A small encoder-decoder audio transcriber, trained from scratch: decoder width 384, soap at rate 0.0019.
Rows from block 4 of the audio encoder of a small encoder-decoder audio transcriber, named by matrix and row number. Rows with one number within an expert belong to one neuron, the router's apart. Each number is 500 + 25 x the weight over its row's rms, rounded and kept within 0 to 999. All counts start at 0. Numbers have three digits each.
Before each expert's rows are labels from the 100 clips, of 14976, where the router gives the expert most weight on average: "responds to" is what is common among them. Only what is clearly more common there than usual is listed. The data: babble in 24 made-up languages, each with its own sounds, syllables and stress or tones, from a formant synthesiser. In brackets: how many of the 100, against the usual share in percent.
# router: slot weights (encoder.blocks.4.mlp.router.weight, 32x128, trained with AdamW), inputs 0-127
# up: expert up (encoder.blocks.4.mlp.up, 16x128x128), inputs 0-127
# down: expert down (encoder.blocks.4.mlp.down, 16x128x128, transposed), outputs 0-127

# expert 8
responds to: /dʒ/ (61 vs 17.7); /ts/ (60 vs 16.6); /z/ (58 vs 16.9); /ɛ̃/ (50 vs 16)
router.16:478513511478497510499511527504511503475461469516501483513498489442476559455511500493493450513495482494528487506478476494481518481478507473512492521502519484534456505473462471476550471512479491469477521533528484524521499521493479548511486540477482526482520463510452529495508477483491489542495514519530489466512496519534478490524506544519480465495493499473451491512504496555451553546465
router.17:497535525502501492473494508475464469474517505544529515469466468491480567487457497513547489505520471455507451496473455513516491488486478475520493506504537515556496511515443476490550477516517541500485488517517486519496521487471522527536475551500487541503509472480473509506475456480500469543505486465534491470498472481493502519475494509531502485474509487507498488493478477563473512494510
up.4:509461498500507500490500523312500501494510523502499499501508501541442505499507498502465500500528499507501500500500492517504518493501499498500508500452464495499501505568502500500495529499498475500500500518500501479496501536434497515501503500480504490501489505511484516500524498500518509523459500489437498499504502485504486500467483507479500505504500502492479519472506500516493518437499
down.4:492518478502503500572504507547499501515504499472491499502519500495646499494503497419531496498500490500496518502480478500513484502484504521500491446509517490502493492463510511512574500501501567519533479492513500499500500499501500473501490512475500500523495520500500496504499496436501518499501500497511500500450496497501494500544520555502492497510498493502529491508498502468499439496486
up.5:549500473500500514500500484500500500500500500500500500500500500500500517500500500500500500500444500500500500500500500500500500500500500500500500500500500488500500472500500500500500500500500500500500500500500500500500500500500500500345500500500481308500500500589500500500500500500500500500500500500500500500500500541500500500500500500469500500500500500500500500496500500482500500500500
down.5:503489500502491501504492498503500459502621448499491478500493500507437452501505502485497505481508497499502493494519507464500496495500577492498506508486473343494464499509502500499495500502493469495512501493505501499500493496484500500493461494503500503501496500513500511531500503476500496501504507504500502500499488509499499500495500473475499508583521504501486483489547499489480499499470
up.6:499499500501500491498503497462500499499500531464511506443528500503500501500501504493499497541500500456526468500511483431498512497521504500502499500493523508500503500579499467440448496499492488512493533515500499508521497505500579520500559439500480518498503500495517504503493548498474503526500499425485500501494479544510503505505502429495497565507504523447497499560506500513491502514525
down.6:498502504508506505507497493519508493495441492491487497420477503477500427500508486495500500459459498508506489477508558476500497466502468545489498500512516507426505500500497496514499500507498494501496463491500504496503476531556495516505501497493497500498501500502449481502500593513503478503518500511460501504500534498524500554499474503469504522507530503537515486501607531489494520485500
up.7:500500493509498500500542500480501523509501486476497503505498491529502505505482512504523499482500505493483500497501496575501512515497504498487532500496486455484498564479506520500585523423499500535509498505498511494518511515433496500518496503511507504474500492507457422528505505500501500469500484499539504505498485502500489505503506411600480496479503524498500468482496503520496497440531
down.7:484551498515534485476505496497499543497455487491513572456500436461511543500499506510491473507501467474525533506465500556504484500490470501497446488518555508499503472495526508471519501510502519504468523502485499477494533493498482498507498498507471480493471534497501495492501462539520502483505474527496494471498506478489561500500507522497488480472479500415525558468472465500498471502533
up.8:499559501500498536500528500540499500495490494501507459497430598477499500495512465524488497491497477509499583504500501456501498485494498496521501517566539502466491493487497487478503499525478423510504505500522503488500500543510500548519500485518500503486500553436500495496502500492495471507499502500476506503527496447444489500499499499495539442464510501502503500509500512504501498500508
down.8:503511477535482505459498611486500499500498494520479487513502499500503464492471502498436493468499487504538433499502502500508509493499500499501501512500515467499503502523499501503468500533489478497517498481501499438489438500498500495502508519429496501469499473493526488510524500512506516466482500484464467480496462501449496485493498427512516479500506486437501499501492473577499503499500
up.9:496504500535459428498500517498500501443503530518505497428497509495493499498499452497500501499505500499502500500500486434494500490502500500492500500600471502465493501505511513500489504513504501490505500515486464415572492592503494499508503486499502461500502515500485499500504500503502484498500500500503503500605484534500500500515490492443491485494500490500496499503495499500501500490499
down.9:501536504475483528500512499484500527561501491505502499479512501496510462507507488424500496503496513500504496467500574501475501499510507504500502496502498522538495521511501498469448500541503507501499504476495500497499486501503482519485508502507567433500564488654519494489518503488485499498502501505511498498470502522462467498501516507495490510486489499506496500501554497520496497500499
up.10:500502514540485465455499478492499598521523529499534488503504499501500497496486499504456500497546499516503500529499427497500492506501493500493510481509467463530497518484418510500496509489503429490494514523502494492487603496537503493503395486500500499480494501497483501500500511502500460490514496490502500529502500506501530518497498494500500493500510444516500512481495509494494495515509
down.10:531498501497500509504497496484501528501539504486482504489504522506500508506500494500515498498501508507503503462505524504524499489471500500513507500500538489500501498492523453496500501499494544521502482501507510508494501508503499500522502500497501511506476501501490507523501501500477522500499418502502499473575500489500523497513544382501501556535500557500489502593502532500502499500385
up.11:499369516508499467498487465507496504510529491502505500500501529507501499500533500472445497503518494502506516500506502511470530500512500504500470474494505497506454507499508532493490496490500495514501515537497494578464523512503517499478396494463459493499503538498520500521497422498498501506541496504496499499512509565500511471501501470523473501494499491500547500511491501503500513501492
down.11:500505506500574504506496497500500512497463507467475469493530477502523512500542530506500516520507467501500458503546504494497565480501406494552545498501503515499494452486508480511512488500505493518514495500499496496503516502609499502493572509506488509494499492502498516445499500481486557491486499494581500510489517501496502498486488501481478496502494500472531508500520500500466493500500
up.12:499498499500519492500459461506500488471517500501456489506553502504507480508491530500485499492428504532487508542500577499480496491457500482501497538461490504509500503569503497503501500427515497499491483479501488514529504500500477497446525491503498505490502460535502506501499558505477496438470602510500495499507513498498503501506535506481497483476491542493498432501500487496503507493502
down.12:500497478500498494498641501484520502500499480513498464499496496498498515499496498498508575502534518500511525468484523521500520458496493502498564504502496499499503501502502501512528498500518579499500501500500506493502509494488497504504473501509500495470498479593500503500513500529480506500520508472527485502499528492483505499473494480459500551474497513466540511535491510574518500501513
up.13:500500500535500500513500611500491545543500500503484500500500497500500490500518500500500500500500500500500500500500500500532500500467500509479500500500500500436500500531500500503372544478500486500520500500500500500500500499500500500500500598500500456500499500500500500500500500500500504487500500500500500500500518500508506500500451476490498525500500500501500500500500501372500500500451
down.13:492503506455500495505491485514498508503517428506501489502497467492474573502500498499497500490503506493516504499501495500502504503502487490499539496521500516499517495525540502550509500505471498497497493492525500553480452499497482498500485496501503495500497505565500502412504471490511483536474500504501501400500497499499506500502468486500499505501505501466508467496530502500499499497637
up.14:523505528476488500470519466500465504501527505497498479498491482495532478499500500530504500498316498504500500520505518503466571494495500495518485521500493500500509507500494498490499496495518560489504500452503502489502505493512502500498500475465515490495500500499479500498500492500500492565499462569520496510451502481506501496465501492506503448500501501501499505518500500500500500515492
down.14:509480500538489500519500526527525512515490500493495506500508540502500519550478494505499542541481535512512497501497499500556512487508500579503464490495461500485500500505528496521502535495478528487549555472493504499537496493484521487499489472428545505518499503494498411491468497601489472504522489491499489491503506466480500525516499500500479500508499519500484467478495554499526505480485
up.15:451498544479497497484500502561500499527500500500492520515497497509495495472528514514504518508508520500500501506498513469433502506489500504491502474488498505598512498502550440557465532497500482488506495511502479496571492506501495483547535423483500500500501500500513500500507499497537516478501490468500550491500501518492531506504540482493462511502503549501501496501500515435549503536473
down.15:499500489571466483505469500499501513498501500504493503442501500498504502490397502497507499505497518522501526500504499500573502390502501504499504500495478500496545555495498500507498489501527540512503503500494502502497492500499473431499446494500498475498524500505503500497483499493503472503500500487503517499459505478501497507500503541575544499547498504501504479527503500500500460509549

# expert 0
responds to: /ç/ (100 vs 24); /ɔɪ/ (92 vs 13.5); /y/ (92 vs 16.2); /i/ (68 vs 12.5)
router.0:477446519453513488487488496497501517506533449467528504479479539522520479484482528473537481489472467497484509473507527482442528478480523532481506469481526481552472557511481495550503485537476493513520479490499535473495448488468491483529526498531521489489503501558513519461476489488506515486488494508474515503539445464478495490509542493516489518483505478499464530527467504492456515515501
router.1:505493504491466474488510465487481498524525538481528481495511504524462453500529458475489481449504496502488478479534488493465513540484501500517516504505516461495477475459514451494498547507551481524440510461502544522469532500515524526496469504479462456472536481518548492530516472465491472489465489507545457476498514471508507504478466494516483468501488509453513506522522493495531520515471
up.4:490516495479504492500524496500457500499500518510500499495465496494498478506592508506482477498501449461497501502522500500478491497482501514480487500499622513522487468485488501491500493507492489500497464496521491505493500461500501472499504512518497491500490502485501500542506426464500488498498506480465487499484500578499488500520516500483462497502486502502484499499495498508500498568607
down.4:501449505491485517515496496509496500539490467498498487433503507503488500505484496500501477514517485498497500516500496504503474502502508495493498510504449509501496500501512500513507540511491546546536529501500499500489600498497500499494489487456458492501493499512544501454517504500526503507549490530500501456514525375437499583492501500466500500528507502507503524494500505492506492501495
up.5:496500500447492503501500507504499423503517483508486499497499500500487515500500498500504495491504511501500592500520492589401499502503499486495627510501500490468486500493518484440500509504500518493454500489500500517500491495498490499499500500495504478500500501496507499523500500500495501501501500507501500501499491539500500463507484480495499489500505500500499501462461501598501502488512
down.5:494497491496501503505524501500506530499496506495500499509467499516498493501510499497505496478562461420494499500503503504511493514538495478502509465500500501500502490479502501633501509497458505503498501517499451503491498526469494484501506545492414501509500500496461618504497496512496548502499487500509498492502508530478520497518501438498497500507487495490493498502503507493483528506500
up.6:478515491499499522499506501495501492517518511502477496484498506513527499501491501500442513473498500490499446509510507500500499494499494505501500486502508500524493641462523473500486503498500458501501456500501498595500492501574503477489498500573501471469496500529500516524501496500467460500500500530500485553500489489519491506496450520503484501500487554502500501500511550496501494504517
down.6:496549488500500488472491479500521516501500500503509509503497500533499508499477508468585493500493500499508518506498499601472498399459500477500534482496514539517500500555549497498484493502507500495499517456501513444511465496503500500500496478503499505490481500486538500534495505504511501500500516490518507485502531502496500420507543496500500518461500496475411494508499503501499494511509
up.7:475478503493536497498498507479486479481537519501485509511498499501498502468501513507499489499500528474509463475501509498480494489505501481503503466501499499449449496468497500491583510525500498436508515528516510496542501583564461502503481505502517508498479501578512500494564488501484481500445494500463500466517459487519462491502452495500483500506501499495512499459488500525492500519572
down.7:495506521505530507485496501469498481500511540478466492559512503502498553497495499520505455500576490509501495409501480498471500504512525508498501499500408509527492498495500505488501511500504526464500456501494505500484463499477502492514500497436547545501500499467500482503499498488479489498415478547499477499488499501518500509497516502505500503508553495487493547467500513520480475458530
up.8:495500485509500500499499500557498531500500499504499503485419494488538498505504482516526502457497499491506499504500500500496494466535501501604500511536502500493504420488501469503504500530500499481499557493500500471500457466430531558502440510500503505554507462492504491500498547501495500482467500472501502499497461501501497500500494476546511495503502456499558480526499501501504491494491
down.8:500495494497502500496482501480529530500534500471501501500505497539484502500480493500498495500500481500484513509503492500497505504484490500582501479496495515501509498319492500452517500464504500500479499492531493498498506499561500496502499500484555499493501499514507538488499494483431478497491501499500499500495527500497483500500537496500431499523500500453514500499517495500525508498502
up.9:505499500502500500500500500500511500500508500500500500500498422404503500507500500500503500499500500498471500502500500488500481500500500500500658498500500480500502420502500500411497500550500500500500501500481504500500500500467500519562500432500452433500499500508500505501501500510500491500500500500500500500504499500542463499503500495500501500500500500500500500504500492489500512501500
down.9:508543497563526499503490498547517506500504501512517509504501562501500500510498502501500515506473501500500522503514499496503501528492496513514507510529520486500505624485497499510514501517500427503521500490499502502502608486497526583496506500515522532497503504498505499499503489461501549496535499514498498500505460500505498500488444494543503500499486506544500502501448518503499517500522
up.10:499536500468459500499521501500458508558505470537499498504455499428494499509529513525487500500495499546492564517501483526504475511481513497523500450510503502511499500478504500500473506501555467509493499500514444498505479498561498500522502498500505529503467527547500501500496500500438534486512500500484493499477458503525479500524496500573509461492529500472500458472500574501460503524497
down.10:487490466513500500476537503498534500500500522495500498502502512499503564500485457497463486538512500428508491490499473489495530488500459501500523501499485480503501544530500437451505520459514464499503472518481500497507503467451551505530501463499500471501511426464503503467502468504485487524477505527549509497485553503498526481488484526460494510500492437519503518522503457477485473500545
up.11:521498500456544501499498498496500502500500470481501477493498500512494590463500498499486465498488507527512461500501495472500500502503498505468483499516520501502496450648501497512501586476441499500501501508532497503506497494500499516492494509597517491500527484492536499500502500495503499473503500523501481495479498518497498498497500537491498489500500499499488502475527471534494500494504
down.11:528502506535585503531474500498577492479472508502497501500553498487502525526512522500439488501446502497500499550500557532505508499452510500494494444496541500500492503506499499523503500489492503501504482495500526507454499502541454502503500492526467516509501512496476511500496493521501497499594500501513478505466495497529501507497543501458545499500484527503511521503501500501526567523512
up.12:511507500495502500485523464463502500500505476530500517526539500505516506500485500531533596491515531553482494501476500500548458501500510500534500513446497533523502501516566506509500500471542500495462526500517490508496519504500428504501516505500506522525503511493487515517513521503501531500526507502515490502495520508500621490500500450489500501441487509499501452474510502498520508505493
down.12:495494510489421489511463501501501514499501574500470469487509528499496497506507502489488460500516458500572501493546503500400500504495474508490490543500499483495500500500477504496498511516496510487500485472493501481507471510495617487492501506500497503525524500516499500499480435499501464513448492500496487501499480505501520522470501529502523475501525496495508545500535495518545500496515
up.13:519482493498500493500490498519502498508500499519493507497502470572502489467470517495543500470500498465500512507456491487504476502497500513498499518504497500387501536504494494497496538501487506537495513500499429499502484528500493547521519514500546503578467507488470500504508496500501483480505501547503500539593501505513536500491500495494505502458489495457484500511428532499513506502502
down.13:544522500501499462501546515559512501521512505520504499528509500501499501500501475503479495566471499508508504468522530503500569516529494500464500500509482467507500499521501468466531508494491503479507496500494501474506502508499513577500492452496465498483516498507486497503500497500502449472521511475494484502532472534501537457508484529540487491524500484496499551511559513500386474498502
up.14:500511500468502488501488498500501527498503497527497495477494496499498523504503439495504501501500492497501485531515571588510498501471488517501498507497504518501508593499486488467513489500543500506503497523428473509497496462486527472516465524582451510499500484516523538453500485499465499471478501503501506492499514519499506501483429495549499517504489500499500496526498455495521479501555
down.14:498449473469508548503458446504515503490531495489502470472515491465519505498493511500497546508519543567500510495481501499500492500488501501481485521500502500494475461504505496583498509443475569512484477503549517508508424530502498503470512484499507468498529505500490518511501530558530487509593500500477476498503502515505495500487543499488487501487518454486498510500503506502505500500490
up.15:498530502520561499498524476501498500568505501520500498487500495512458501511567495495514534500498497468500497499498506501498481502455538511500498412528492497511506493476536514496501491496501444432502459480494506452498481487530484489492505496510545515507506509443499493499481529469499509500513506500507489505500533504473549539484496522498500500551490499503503508396498500463508486501503
down.15:521525492455499436564500501582484504508453440526463504486500500479539495506545500490510444491487500500497502492504500508523498500500498503499474533500505475503501500505524496517486469499492499499507500514506503483515492459485502492657500457508489457542501500494500500500509503526525468496501501483500503501499501513497496500505504478499525493495502516517483489505506497480503463481500

# expert 12
responds to: /æ/ (97 vs 22.5); prosody: stress on last syllables (66 vs 20.8); /b/ (54 vs 19.5); /ǃ/ (40 vs 11)
router.24:535458500486499470528498494491474487517478518472511478547517489453525445485516502502445492479531452523491496491529513483499477533483492528483522548517498505497468496459541486509511539495544516524466524476479460480490511475537492496528493499455474495500476525455506468509487515475470466491485491520523464455505499521519497516538454526470466545512471478464510491506497492488516525542475
router.25:530523497523482513509492486490459492481464481477457489536538482488512429481522508530503490471511494559496489535509497514483505559508483513524510550518506514476512461484535448524481550504491503514491494480515471470480499471474514508492477475469500461495522476493474464541521497521474524479495492536546459489539466478493513515492438532506486503556512490473496514501535509501495509509522
up.0:501513509499500509494505487489518507531501506500507492500499574485491505499500499488496436497502465500499514499501492501463478500493441498497500498500510501489500502500504509498497512501477501498486490496505506493483520496507644510494497480491499510500500499500423500470470502487505501500502482527500491500499522551490497516495484503424501540546500496486502519590544562500500501504478
down.0:516518506496503554500477510503506500435490519498532499495537494467496495500499506497513492557494493508552569515500518494501459510502497500492518507510505500500515516390524511480496420500498520500493413516502520504494543488463498499506499499525483493500503555485489498507493549485495513535474502505502510500508503452517480503500490500543536526507499566496500519501505506494500519501501
up.1:501500500504500500500500512500500500495493500452500500500431500500500505500464500500500500500441500500510500500493500488471500500500500498500500499500637499500500500500500436525500504513503500494457500500500500456500500500500500535500514500500500500500500500500482500500500344500500500500500500500500500500500500481510498500500500500500500499500500500500445500500500521500500500500597
down.1:481500500500493500504497500564500500500463500501500501510500504501500507486504500553501507500518500498499500500500501515496494478448471514502500396500521500499500529496500500501495499501500500500482473500500473368500500539501512499503503476502504481554503500552500449510500500498500534471492499498500539500497497500480508500494494500500500626491494481452500500500500496500533500501498
up.2:519501518495518493500496500489551487455505513500505516491526500520464500500500483503500500520518499507500500493514496478488538505416494499500447497482542502503396500496500498492492453513488501497462488499500500510490553488500634477495498476464502504498497528517504507463469498508515484529511500515565516501500467520524481500501505503491507501482485466519506464500503499500464504502498
down.2:504499477512537500500491482498489472501501499527460500500504493505494513476500503482462507498503470494499541482490510497536482498517502498486495478491502500502591501504499513504508488492500498500502502501466500496499500514500308479500507500514509517503486527487517500501500490500520511475502494502500500496499537468496504526502502491518500476509504597477494508500497501503506500496525
up.3:524500463499505497500497500498499495480524524508501503440442500500500437509499482525500498494485492549500494500509502493502495500509500506457488614500516497500626527503479487533503447497565490493498565511501499497500547487501496500510496500498500496500505504497496500557491480503476500480500501501477483500461500494499528481494468499537502460506500484497520500501512499484500496506506
down.3:475499562504517504500497460502460471503481469500498500493474518508491478509600500421477518537609508517496494498505542503507500522502514526474505502501499497500486486458524500485500512502484497496547465504536543497504465543509500489493530515473509497500500506462492500497498526500497498555501516463502499536499456510514500516501437475502508486508497544500506502505503500509500500500485
up.4:500500500512551500506500483501500462500500500500500500564507500500500500498500500544500500500500500500500500428500468500500500500500520500500500500500500460435500482500500449500500500500500500500500500500500433445500487500500440500500538522526500500532493500555500500500608500500500500500500500567500500500500500545500481520513466500500500500500500500419500516500500500500500500493594
down.4:546500500555511500500500499501500462521475500500500500521500514500521518500500500501500500500503500529470566499500500500499506502500500358526500339514500488467500500498502512512525500500512500488499474475500500485498504472500510500500503505500516500500499513500500497474502500534500500500498500448499500510500498500501500485542528441485500496499500465504492500500500499500500499500498
up.5:503509503516533504533502501516490462559470499434489481504505500533481500530502500500507624494505500546477502490505482494548494484483500499576500501499499497498508507487496499445523464528505500498484498500499520505482518502547515487492501502501492500493500500500500497500459501500491497501504523505500495501429569506507503524492500524495500481500485466504501514499496444514413493498491
down.5:494543423506526503501500477536495496519500493503517500500493498483484488500500494502518499496468532507487520502499498498490476518499500572458498498508474496503514445484520500500494504503425515493502513497501513499502454501474502501533477494429495499504433468503503487500497506502500493498500501555498489502501505521482496502499488401497570500492500508479500500398501488500495495525517
up.6:555500500500500500500500500566500393500472500500500500500500500526500497500500592565500500428500472499470500417500500500500500500502500480518500500500500500500500514500505500500501468500489500528500500500500500506500505456500436507477500500500499473468500472500493500538500511500427472501500500500511500453467500500500500500506500500500496501500500500553499504500583492500500500500500
down.6:530497502500500503500490500427500498495443476515502486500460529501502500499522398491500501500491489500581509500438497500500496499498500501499534446504509502500517500500500518487503528505491563518537524511476500500478497501476500494495499500500501513480497502500500502453500498424500500500500522529500444500500586499500519538417498526499500500498503499460492498500500497500497501500500
up.7:497510500545500500500487500501500500500500449500536500500497508500496500497500500524500500500404500500500500500445500500500500491502500500500500500525535500502500495500500500515500519588506500488500488500500506450489503500500500500391500500500500500500524500565467467502500473500500366500500501500500500500500533501488500527500500530454500500500500505500500500500500492508432500500500
down.7:500506429500500500499499500473455533480525499502408486508498503500500502500490499500500522498502501514496460501438532501506489485450501500502466499499509467500500500508504499501502494570463534500500500499500499489533502501438498500500515495500500502500497500509500547498503498500501498500558504505500499504499632495461504503500501500503501496435499500498498494500502497517500502582500
up.8:500500498500498480483516506472510500499493500500498500537495532470495503481471512552498518495503487503463498546460498499500502466480502501500486475501489588496500502546462501498501513500503500500479503489501455538508495505501515498505436542523485505499501510511500500475537527502501507501544516535497505501492499498502520398492488553505500511527485518498516506480506491518499501511631
down.8:501500492505501500504470502504504503506503501496496500490503500497500504500475502494476493560440498535515524506500517508510504508500499502502537505491518500507502500500546499515502518500475500466508475501503480502494416506500479500529510498497499499501495483502504494500499483501516498479451481485476500490499513550519458534488508443497453500501481500500485505500500506517500503500315
up.9:508499539497509435469499499502508500504486500497453513495483505465509500510493496490504500486505521517470498502501502498499518502502524499503506521500483491492500542498509474513503494502501499495474514557669500502515521487520545542545498491518513525499487501493489500492522481449497495494462496504500500505517443515478502548509511489501503504503501512500499500499461477496489497420499
down.9:498510500453500500500500505502510496507494489490514500500458492500478464500500479496523496500499500485512509515514472500500498447481464535487480466504507503480481500500500502495511590499517485498493504454364489559483484501492474483512429499505489528500540495500512496501446500502497500500470490532500504433500541482494494500497475508499498511503482542498525500500501497515516507568499
up.10:543500500502505497501498495501498500501500468508501501538499500519500500500500496492509515487497478622500442465499553500503498498523528418540500501500507482498496489500497501449513498470553508543464490500496500494500502517479393499515522516506567495500495500495495498499484503500476512500511497520500468536501500500517500523481510575497497495502500498507502488546496471494498501498500
down.10:507499522500516498502553500541504501494499500496500505501507499492500499500500500505500500505512455498514496504492501512322498499473487498486496444499515500503500500510499500464499502466490502499539470501519500524501486472501468506489494499497497488491468515489500500612504491504490488534482513503502506581479493499492513498499500483498500500515545501464500494498499500500501500497500
up.11:499498500500497493503500507500511543501501384500494501475574490501500495516488500502500499502564488474500500468500499501498504446510500500496499500500500508498501504500529499513520470500488478495500541500500499499499423501500461529499498465500501500466500471532500501538500500504492500500467487502500500433496498529499573577513502500502500507494502474499500437501501500526499496500581
down.11:499483526490496492498505500462483500511500500500488498499488532487500501493509500498498495519491487500472484534532501523500465505521504500521498462502500421406504496486500499495498498500472520490469504562503500505561503500500500462500509500481499450465501501518494505497501580480506497627498503500506498537492500492537540500518520500495506434499499500496497500496509500540481467500520

# expert 13
responds to: prosody: stress on first syllables (92 vs 25); /ɑ̃/ (82 vs 14.4); /aʊ/ (79 vs 20.8); /h/ (65 vs 12)
router.26:529520493517469498500478503498522465527448450466539543497525465519448461522471520520521482462477520504481531505484529510523490485496503522489493541472473539464490490484520471483466513530495466537485532492465485480508468480476449471467535480456482510546498521502463475472538520480458512484505486493504511510496478521532511524482508481503488564506490501498492528494503491460497459497510
router.27:520506521499501465538511488518483522534457491499496488525482496452517467490514476507523448481504471535510512512521504453514512535490542491515551520482490472514511480453480446531530501517499518517463520505496498518485551443534480534489457500471485467530508454477494503504534469479497486466505494517545471441521478524532488527527507522486477518501486499501474509531513508502497546513469
up.0:508500508538574497505500509501501540500456467500497501495507500500504498500500501538424500499482462499560460510510507493499490499506500525514554512500529495500511499500446500512500500539465501498502531502499500503495518514494500501500500534500497500500498424500512497554427500497510499501496483496499510500593498472524466496499518498500500514511502486559501578497496458504533485526497
down.0:487496517504495500495525503496509486485505494460495503509453496453501367521514498504509503499472462505522500504530508503505452479504514501458471491522494497500498500516505504500478509500503496489518477512508516520505477510501435525495498487494500506500524487505500503461554475498496499523502489461499475498387500541503566526540500469490487499533510493501535499518523480499500526502501
up.1:494455465490499500516500504501495500485522536494498519501539513500496500501492499501505503499488563500530447501486500500488533500503478414522521492500528491511502506500496500499500502499495453605500504505500487549500499503501482499532508498512488499500488497499496556494495469498503502500479500487501500500500636507521524522577500500504498502502472496500479515501495483497450499498492
down.1:490514455505486508494500483476451520541501436499508502411500494510501486501493495501497488500510498543500547470501504500503489495500498512511468497502474495529505501501532518503496563506496504500541518514507493417502477490483496504499498493533507530500500498500487499500552473504529501493545500494497500506429498500498516498499486602494501518501491494499543500449563506495513454500497
up.2:500497550499492500500502490481499501465512472518489502475502501484484509503501511500508495502499500521507501527500490502498495503491497518498499503499515497500536473502500499500499491500499500500513554500477503501509470493499499502500502499482514515500496536466688514500444500499500490497498501512524502500610501499495499462500516498498501429494514500502527499505500502471509479500503
down.2:528509511506517492501516505498481500467502570499500504521500497490492457480502499483489498502500534495495481499499503486500616512499547503510502500566413500499502496499513501555500510500502534493552496522504499517500501503495503502503503494524500477506451490503486501470494508478501522497507515478496500501482510508493468508507501500467410499482560499545501505516495574534505504523499
up.3:496500499489500500500498500535506499495503495500500513502481494497590508501501500484500450502507500493569519493499500502518501500534500492466500377500487501500497510509498502536480482498501500370502498501502496503496500500500543440500497500496498500509503502497498462499500504510500492539599500500496500516459495500500500499499495502549487503500500500523517476500500500507500500503517
down.3:519500499505553478502498468499519468523497498501499506500518496493474509504499564505444506500479501483514509492480499502541476500496501501494485498510507507501516505477492525491501522500471527501533520580499500501496481512489501503501531500510496531466519507495499499488499493490515576458504497479512532500483496497472481513523498516557501496407404569501499556502500489500561493500499
up.4:496500500501504498500500500475499511387500501500499500500514498489508500500500500503500501501500504444500499498475483492502500500507500499493555499500500507500500498500499500500500563458435562339494500489500496501501503500489498517500500490495496480500501502496500497483500506500506500504494500500500500502506497432587505500498508495526495501498530514500549500491502497500497500525499
down.4:484447499500498488504498507440502507504500523497512542503486498481500503501500521429493485500505500497491493493495499507492501500503505503500503492503500447504501529495459500500499500500477502506489496468492501499501499449500470501497475497508500488495501500501498514493499489489500507501474476505471498500496472504554654498507495499500520500504498533453497499497500499462553500487618
up.5:496466513471507455515497485532475505500493508505500500500500505492508502517501503430500567551501508513503566484499505510499498442514510493500506493532536471504496502585516495504500501457500501500515500500444494496535501500500493494468500508501506491550498531451536469456481489537484500532563492489508540497517532506467498500500500532529561500488514506506553499487500494507451493502530
down.5:504527493500498525500529522513486553501494464601500513481500499523500520490492496495517495498451559497465500501496506500514499499487501506520547506479498475495500501481499575529468500502470511504500494503500504501501500496500582500507502543496513511502500504500495425503500525493502495470485476535483500513406501500453501481478545500538468487469501483515498481505470522532513520501490
up.6:575504490501500494500419491479588498536499512467537501501502497499499432496500501465500494500559502495499446499522494500539505504498521488497498535512498417525516500506500500500500500504500500532494499504497513502534506507506500535500476495541493499503503525482473436476479477527501487499462500516503501500524538538503484500524501497562503567480513501500489464500485511501499502500480
down.6:552546505502500500507493506549516500417521517502513503501558520505498508535553501496501498508495477500482506497506578498496532548496498498490515483537509502557495505454559507512529496475491524500493493549501501532528494535500499507514496521528495521518500502503497507499518523488492530515495500484494449500559508538499456501463494497505500403494499497493509519518483494510474498519488
up.7:474485485496513507490508493474500502532505449505483477499495479501505520500505505481492501449465492512500610542501502496522537500496508624471500527500500524480503481495497464499490481498474502525501504500501502521504565520504499499501404496509494485502481495477511476480503473497488511500497502526510452498517522508507495464486510494500501564499500501478490496466503501503493500469500
down.7:500523501468499506501502501503503518502471507502519553500498500533495500501492501544505501509516501498503350504542504500473506499501500399509500502497499514507470499499500516497500500484501467468496499502499495505490501498498504500513517504509497517485500503495517513522503500475496501479503501466521499495510501501493498500500498499515507345499495514501482499498500522506501470500500
up.8:500500500500500500500500500500497506484453500500500500493500500500500500500500500500500566500500500500500500500500500500500500500500500500500597500500500439500500500500500500500454500500500500510500526500500500500500500500500500500500526500500500500500500479500493500462500470500500479500500500581500500500500500500500604500413339500452500500500500500500500500500500500500500500500500
down.8:581457499501523500501496494500501503500495497461500522444497480508502505508498497503500497502545502428516501503496491498495559495499500500499499427504505501506500502441507500433500491500489498503530489501501498574488500500499479500500490490502500505499505643503511500499500490487495502500498499483464498504499499493504500503536504453502500499575495499501503502498492500504468487501500
up.9:500500500500500498500505500502500500502491501500500500500500501500500500500500500499500400500491500501500535500500500500487498500501500500500500384500500500500501500500500500500462500500500501500500500530500500500500500500500500608499433500502569500500500497500500500503500500500500500500500500500500591500501500584501605501500500500500500488500500500544500497554500506500516500500499
down.9:507475500494500502511521500486501508458504498494500556504488502438494490499571518500494497500455493499484482504501500501498500504496533514452446494506453446505503483491509506500502497504478491493502512372500500517496510498499459497501497478500510487503505501472458489480491499499549501524506500500500503499470531477500563500501500508562508506505500502498502505495502495432458500504578
up.10:500500500421500500500500500500500500420500500500500500500500500500500496509500500500500500500525500500500425500500515500314500500503500500507503500500500500500500500500500500500432500500500500517500500487423500500500500500500500500500500500500500500500500503500500500500491559500500500474459500500500497500500500500500528500500500500500456512500500500500500428500500471500500500500500
down.10:587496500507434500494512494500503499491499506501497500506503498494493502500500498497496513481500500461509501490503499501453548521500500562500492441500504491501510500481687497505493500500500486517547505494501500506499507543500490501501486500502499500495480500496505499501506489494501492500494497484500552500499497489501519484497506500499503419509498494507504500502495504500502512513477
up.11:495512498482500500501464556495466510506478504468500463510496502525511534500502500503507500500422525489507543499500506542419488464501500496542505502483476547501498499535481505496472499499423503505501487500500476505464531520501540518498505501504494483507446513502536543500551487501504495502505507503500503502492501475500570492502501509515551499502501499499541530559498433498500480509546
down.11:513517508496472500518501471458502503503503493515496441480502500490502462500500509507500500523531497522504501505525558504493486642448505495497497469499526467500505499501558487497500533465501508500428504487488500489525487500567502498483483464494500501482477514501530490522557495489497517524491516466509499510495497462494504469542492502447500502490499499501499500489520461494500534509514